config.yaml
model: "autoregressive pixel model"
dataset: "rendered landscapes of hills, water and sky"
train_examples: 145000
image_size: 16
horizontal_flip: false
levels_per_channel: 6
vocab_size: 217
arch: "transformer_decoder"
width: 256
layers: 8
norm: "rmsnorm"
norm_position: "pre"
hidden_act: "gelu"
mlp_ratio: 4
head_dim: 64
fused_qkv: false
bias: "all"
qk_norm: true
parallel_block: false
dropout: 0.1
inner_norm: false
positions: "sincos"
tie_word_embeddings: false
init: "lecun_normal"
residual_init: "none"
optimizer: "muon"
muon_scale: "original"
learning_rate: 0.029
momentum: 0.9
nesterov: true
orthogonalizer: "newton_schulz_5"
adamw_lr_other_params: 0.0012
max_steps: 13300
batch_size: 64
epochs: 5.9
lr_schedule: "cosine"
final_lr_fraction: 0
warmup_steps: 660
weight_decay: 0.02
adamw_weight_decay_other_params: 0.01
Rows from block 4 of a small autoregressive pixel model, named by matrix and row number. Rows with one number belong to one neuron. Each number is 128 + 24 x the weight over its row's rms, rounded and kept within 0 to 255. All counts start at 0. After the name is the row's rms in percent of the matrix's.
Before each neuron's rows are labels from the 100 images, of 14976, where the neuron reaches its highest value: "strongest on" is what is common among them. Only what is clearly more common there than usual is listed. The data: rendered landscapes of hills, water and sky.
# fc1: MLP up (model.blocks.4.mlp.fc1.weight, 1024x256), inputs 128-255
# fc2: MLP down (model.blocks.4.mlp.fc2.weight, 256x1024, transposed), outputs 128-255

strongest on: sunset; sun or moon in view
fc1.615 089 [138 131 157  99 125 124 135 129 118 111 143 164 156 154 138 127 135 142 161 105 138 107 131 125 109 105 114 130 150  97 139 163 163 132 146 150 190 140 155 148 118 145 112 136 111 128 143 130  95 129 149  81  95 121 130 168 168 136 164 130 118 128 128 121 121 141 123 128 136 151  93 138  66  91 116 137 126 133 156  99 159 131 138 134  85  77 112  67 160  96 115 165 138 121 147 115 113 148 127 110 124 119 153 100 139 128 143  94 156 115 118 136 136 106  97 112  93 112 116 170 128  64 188 131 163 134 156 102]
fc2.615 086 [ 78 129 133 154 141 161 108 131 156  98 157 108 116 109 103 130  73 127 133 178 109 151 156 135 138 123 101 139 140 100 160 143 124 124 140 130 116 122 134  61 157 143 107 101 106 157 134  68 129 113 135 130 147 105 157 114 149 107 118 104  90 100 128 139 138 135 144 132  71 133 113 117 153  88 125 172 111 156  88 161 110 128 108 127 116 144 152 136 114 107 148 150 114 154 154 112 123 157 118 182 138  49 125 105 125 127 112 136 137  95 113 132 155 128 161 101 127  93 151 130 153 150 136 153 115 123 138 102]

strongest on: noon
fc1.505 081 [124 116 100 153 129  98 154 146 118 128 104 112  91 155 118  84 104 107 161 111 129 142 168 124 134 143 101 133  79 122  80 114 108 117 139  96 134 115 110 152 152 153  89 135  95 123  94 118 148  79  88  93 118 142 127 124 113 127 113 102 108 126 155  96 119 101 122 111 136 101 117 149 123 173 121 137 147  96 142 111  99 100 159  94 108  86  95 159  86 126 100 132 100 126 137 104 122  89 159 127  96  96 152 143 134 148 156 142 147 129 147 151 132 119 145 127 136 113 117  92  95 163 112  92 125 175 133 103]
fc2.505 083 [142 135 155 150 100 170 125 104 121 158 138  77 143 118  69 129  93 121 152 138 145 157 112 124 156 128 176 150 119 136 118 109 158 110  99 130 137  85 140 135 126  78 116 138 166 138 131 105 123 107 125 150 146 167 146 163  98 146 157 186 135 109 156 140 110 139 168  90 119 103 146 142  84 147 142 118 156 130 142 130 125 109 143 123 132 147 165 161 116 147 107  95 138 115 134 159 113 133 104 144 104 131 106 123 111 106 133 147 150 114  88 115 168 137 119 136 145 111 128 137 138 157  98 153 157 126 122 156]

strongest on: fog; terraced slopes
fc1.663 099 [154 120 152 106 130 136 144 140 124 154 147 102  84 130 122 144 143 114 187 183 123 114 147 151 152 112 133  83 144 115 133 150 141 144 116 177 192 137 134 106 146 112 117 141 111 129 158  88 104 127 107 105 104 117  86 114 135 122 110 158 111 113 138 131 144 154 122 131 127 117 145 137 111 163 144 120 101 130 115 139  94 146 118 119 122 111 134 118 151  88 130 132 166 139 101 148 166 153 105 107 142 158 152 123 136 139 123 103 162 146 167 170 132 153 151 190 125 126 122 125 112 168 143 130 108 101 122 118]
fc2.663 096 [131  91 100 117 129 141 165  87 104 144 142 124 138 138 149 123 126 155 109 137 105 111 146 112 111 110 128 128 104 111 176 104 150 130 118 117 152 172 119 143 131 134 127 117 129 154 164 152 163 115 136 137 170 111 148 133 138 107 146  99 114 137 151  73 131 106 123 115 143 163 105  91 132 147 115 128 140 130 175  83 134 121 143 123 126 123 164 130 124 116 143 144 132 107  98 104 140 118  75 108 129 115 126 134 153  97 116 160 121 117  80  79 114 151 142 118 128 169 125  94 118 129 140 127 161 172 124 119]

strongest on: red mesas; noon
fc1.281 109 [108 153 157 176 133 102 151 173 151  87 151 136 121 143 111  91 124 116 134 134 138 171 121 157 141 156 124  82 115 140 139 148 121 120 140 155 111  97 166 154  82  90 109 113 137 176 161 111  99 158  99 148 102 124 152 113 127 149 152 114 164 133 114 136  88  97 116 139 171 139 124 140 175 127 136 164 194  85 128  92 122 129 138 118 140  81 142 119 113 174 117 142 133 128 107 162  53 108 116 132 144 109 121 135 157 115  94 130 139 158  87 105 129 114 162 126 161 112 136 145  95 150 153 122 115 116 132  74]
fc2.281 112 [119  75 117 107  99 109 107 119 104 114 146 153 105 133 132 104 158 151 103 125 122 100 157  91 122 142 174  93 154 121 113  72 142 118 153 141 109 124 102 146 105 153  97 155 112 105  92 123 112 150 140 120 152 101 115  95 145  99 161 132 119 151 152 146 134 114 145 103 137  93 119 143 125 146  95 126 134 138 143 148 137 146  90 119 139 162 144 159 114 102 114 127 124 155 142 158 120 140 123 130  95  86 199 139 191 138  83 157 134 121 193 160 112 115 149 138 126 151 110 129 106  98 149 123 117 106 135 152]

strongest on: red mesas
fc1.98 103 [143 122 121 139 132 141 147 157 148 158 139 111 148 116 105 151 143 136 131 132 123 134 119 108 126 108 117 140 127 184 119 112 139 117  93 123 169 113 166 147  82 127  98 128  73 128 174 145  77 131 127 136  88 117 136 120 158 123 161 144 139 182  83 139 180 147 120 104  98 139 119 133 149 113 122 144  99  80 148 109 150 159 106 147 182 116 163 138 165 115 144 142 155 114 114 143 112 126 154 142  88  61  83  80  82  91 158 128 115 105 125 124 138 111 118 104 109 141 110 134 145 156 181 160 109 157 109 155]
fc2.98 103 [107 165 108 114 174 114 106 155 136  99 164  90 154  99 130 121 150 151 128 123 126 126 162 113 119 132 123 107 142 140 115 127 135 121 139 128 136 148 104 117  90 163 156 133 116 150 115 126 127 171 123 115 163 114 138 152 117 166 110  96 122 125 129 105 130 131  99 170 115 132 136 128 138 113 145 142 150 179 138 123 167  99 149 177  96 115 149 134 110 207 124 129 136 112 137  87 149 135  92 185 118 132 122 102 117 119 102  84 133 117 180 166 113 153 123  69 153  90 164 125 123 118  90 118 135 115 157 147]

strongest on: sunset; snowy peaks; purple alien crags
fc1.661 101 [155 134 124 121 131 133 138 146 138 132 138 156  83 144 143 149  91  90 116 131  95  99 145 168 167 130 151 151 109 124 127 152 119  97 158 116 101 114 144 129 152 127 136 114  98  98 128 136 127 133 137 121  97 131 134 121 127 128 104 118 163 165 165 141  91 137 134 154 106 125 133  94 135 112 112 145 136 137  85  94 122 123 112 101 158 123 138 126 127 111 160 113 127 121 112 166  93 132 113 138 153 134 119  66 103 127 135 124 124 101 140 113 113 155  99 143 169 132 164 147 147 111 189  88 144 176 112 157]
fc2.661 109 [124 107 141 126 136 135 169 133 131 132 130 139 145 147 156 136 139 143 145 106 100 151 119  99 126 145  95  65  77 150 111 179 177 151 134 132 119 114 157 129 121 105  81 147 115 146 112 128 118 117 119 163  92 168 122 126 139 129 137 132 130 108 118 124 134 159 104  99 107 132 156 104  89 134 114  91 127 118  83 114 109 124 113 127 150 146 156 119 137 142 128 115 151 163 117 104 145 118 119  97  99 159 155 145  63 113 123 127 141  87 116 143 142 115 144 144 108 138 113 115 130 127 139 155 133 115 152  99]

strongest on: red mesas; noon
fc1.304 106 [158 128  88 125 141 141 126 116 141 133 160 112  98 116 151 134 135 155 101 124 115 137 181 125 177 168 138 186 132 134 144 112 145 115 118 129  97 113 120 130 120 136  73 132 173 108 139 114 108 126  75 156 133 109  91 131 115 103 153 185 106 156 127 149 148 124 105 124  97 140 140 163 150 105  81 156 136 165 155 121  93 122 135 150 132  84 108 123 128 137 122 104 181 192 156 143 111 176 182 130 114 120 119 150 124 116 144 156 107  90 108 156 106 143 134 129 142 123  91 108 156 136 111 134 107 100 122 131]
fc2.304 105 [110 111 147 117 117 166  73 155 144  86 104 123 120 170 162 112 114 123 137  97 142 122 150 147 150 125 139 126 148 155 140  90 132  95 127 138 163 146 118 178 163 109 125  65 108 111 133 107 111 135 146 106 175 115 128 142 138 135 149 106 135 103 159  97 122 142 136 197 143  96 135 136 163 121 131 132 139  95 125 133 106 116 130 107 115 152 148 123 112 150 170 121 106 115 151 115 146 133  85 119 135  95 131 141 105 155 130  80  96 145 157 102  92 128  62 126 138 120 110 110 106 162 156 120 166 139 132 115]

strongest on: red mesas
fc1.567 104 [ 94 151 158 108  95 164 122 162 103 123 127 123 134 120 101 159 175 122 103 113 148 131  93 148 199 124  89 124 145 109 110 143 140 148 161 146 133 157  98 176  70 108  75 146 167 141 142 114 124  84 113 118 124 133 151 137 180 125 152 141 124 147 127 147 129 102 114  96 155 149  98 125 105 113 127 112 107 137 115  60 149 100 178 151 134 129 169 119 136 164 105 150 128  83 104 168 150 141 102 150 126 142 118 146 128 142 102 122 146 139 113 157 153 109 123 109 109 142  94 146 129 149 124  91 122 132 117 101]
fc2.567 101 [143 138  94 103  80 172 142 132 127 196 150 102 145 121 126 163 139 133 126 134 118 127 127 136 122 126 102 133 112 139  85 129  79 134  83 138 141  95 129 131 145 122 136 128 155 132 135 119 110 104 151 109 135 131 115 103  76 101  87 143 177 126 174 140 119 147  58 162 106 109 121 152 113 132 108 115 173 137 142 141 121 166 108 109 110 150 154 148 104 113 117 104 150 151 151 104 109 130 125 146 144 134 134 119 112 118 117 159 153 147 106 161 139 130  90 101  84 120 178 137 135 156 127 153 111 131 113 193]

strongest on: noon
fc1.647 101 [140 130 121 114 125  74 153  88  94 139 139 185 153 120 167 145 154 140 143 112 166 128  85 133 145 114 159 127 130 155 158 182 115 115 150 146 108 123  64 143 145 140 131 147 187 153 116 112 102 136 133  60 134 130 103 151 136 126 164 114 122 109 167 115 134 161 135 145 191 156 165  93 144 130 133 140 126 115  98 145 138 112 136 114 147 126 141 138 131 115 103 114 118 126  94 109 134 153 120 131 119 103 140 126 114 125 127 129 117 127 125 163 137 101 135 131 193  87 137 130 131 109 124 111 147 161 107 141]
fc2.647 108 [ 72 124 132 136 113 119 119  82 131 143 105 156 113 143 126 113 135  99 124  80 145 113 134 114 160 124 117 157 136 107  95 115 118  99 141 100  78 116 128 108 114 160 144 115 118 122 132 121 121 102 129 129 155 120 103 145  97  96 133 139 175 149 124 110 119  92 119 129 171 131 115  61 155 162 140 161 149  85 115 155  88 164 153  98 105 136 160 118  88  78 135 127 116  97 116 110 147 132 156 148 149 115 139 123 108 147 128 145  99 123 150 119 130 159 112 125 114 137 123 139 130 128 113 101 143 161 130 193]

strongest on: sunset; snowy peaks; sun or moon in view
fc1.681 118 [135 119 115 121 133 115 161 171 117 129 111 132 103 144 162 142 141  88 188 161 141  94 139 104  88 138 135 149 142  85 150 135 131 128  86 151 134 138 136 102 118 165 148 110 123 181 119 138 124 126 145 102 100 141 157 148 121 137  94  90 142 104 148 135 151 115 103 139 138 144 113 130 140 102 110 126 135 142 140 119 137  93 122  78 166 161 143 114 122  98 147 107 156 169 149 145 146 120 103  92 124 123 140 115 102 166  90 140 134 131 130 105 127 126 126 155 147 141 137 118 154 119 151  88 133 187 135  96]
fc2.681 121 [145 161 153 147 143 123 125  78 125 133 151 120 124 127 131 119 135 136 148 128 134 125 144 114 152 132 132  87 117 139 121  72 105 125 120 166  87 126 105 167 115 101 114 184 151 121 146 107  98  81 108 129 106 131 165 153 160 128 117 150 154  96 105 111 152  92 130 124 115 147 139 138 127 137 145  66 126  88 140  99  99 113 152 115 130 127 140 150 126 134 122 128  79 102 100 158 143 152 142 140 114 153 105 137 123 120 140 131 147 125 124 161 112 125 182 150  99 132 126 110 132 111 108 134 109  97 103 109]

strongest on: noon
fc1.209 103 [110 110 141 167 112 126 163 143  99 103 117 151 135  92 128 147 112 163 124 136  90 108 131 139 120 111 139 127 168 153 126 118  87 188 143 140 154  98 117 112 118 134 162  89  93 106 117 170 108 146 146 150 144 157 146 107 112 136 116 113 110 138 153  91  86 103 106 181 136 131 137 141 120 114 130 129 146 150 129 124  85 157 137 128  91 110 158  99 120 159 111 161  63 150 120 135 135 167 128  98 133 131 148 146 103 119 101 143  98 102 167 129 100 149 160 157 107 127 112 121 119 114 130 115 118 144 130 118]
fc2.209 107 [130 136 119 130 109  65 101 177 166 128 105 120 141 137 115 127 127 146 117 132 109 185 136 103  83 122 143 145 140 117  91 112 186 126  72 101 168 133 148 128  91 111 118  98  86 126 148  99 146 106 158 151 144  97  96 162 144  95  81 106 144 149 139 107 103 138 137 119 143 117 113 132 119 124 129  85 154 169 143 122 101 112  97 101 171 133 106 155 140 147  97 126 127 115 147 158 146 149 128 103  89 151 144 130 148 103 125 124 153 134 114 113  89 162  68 133 136 105  90 131 136 174 126 139  92 127 120 120]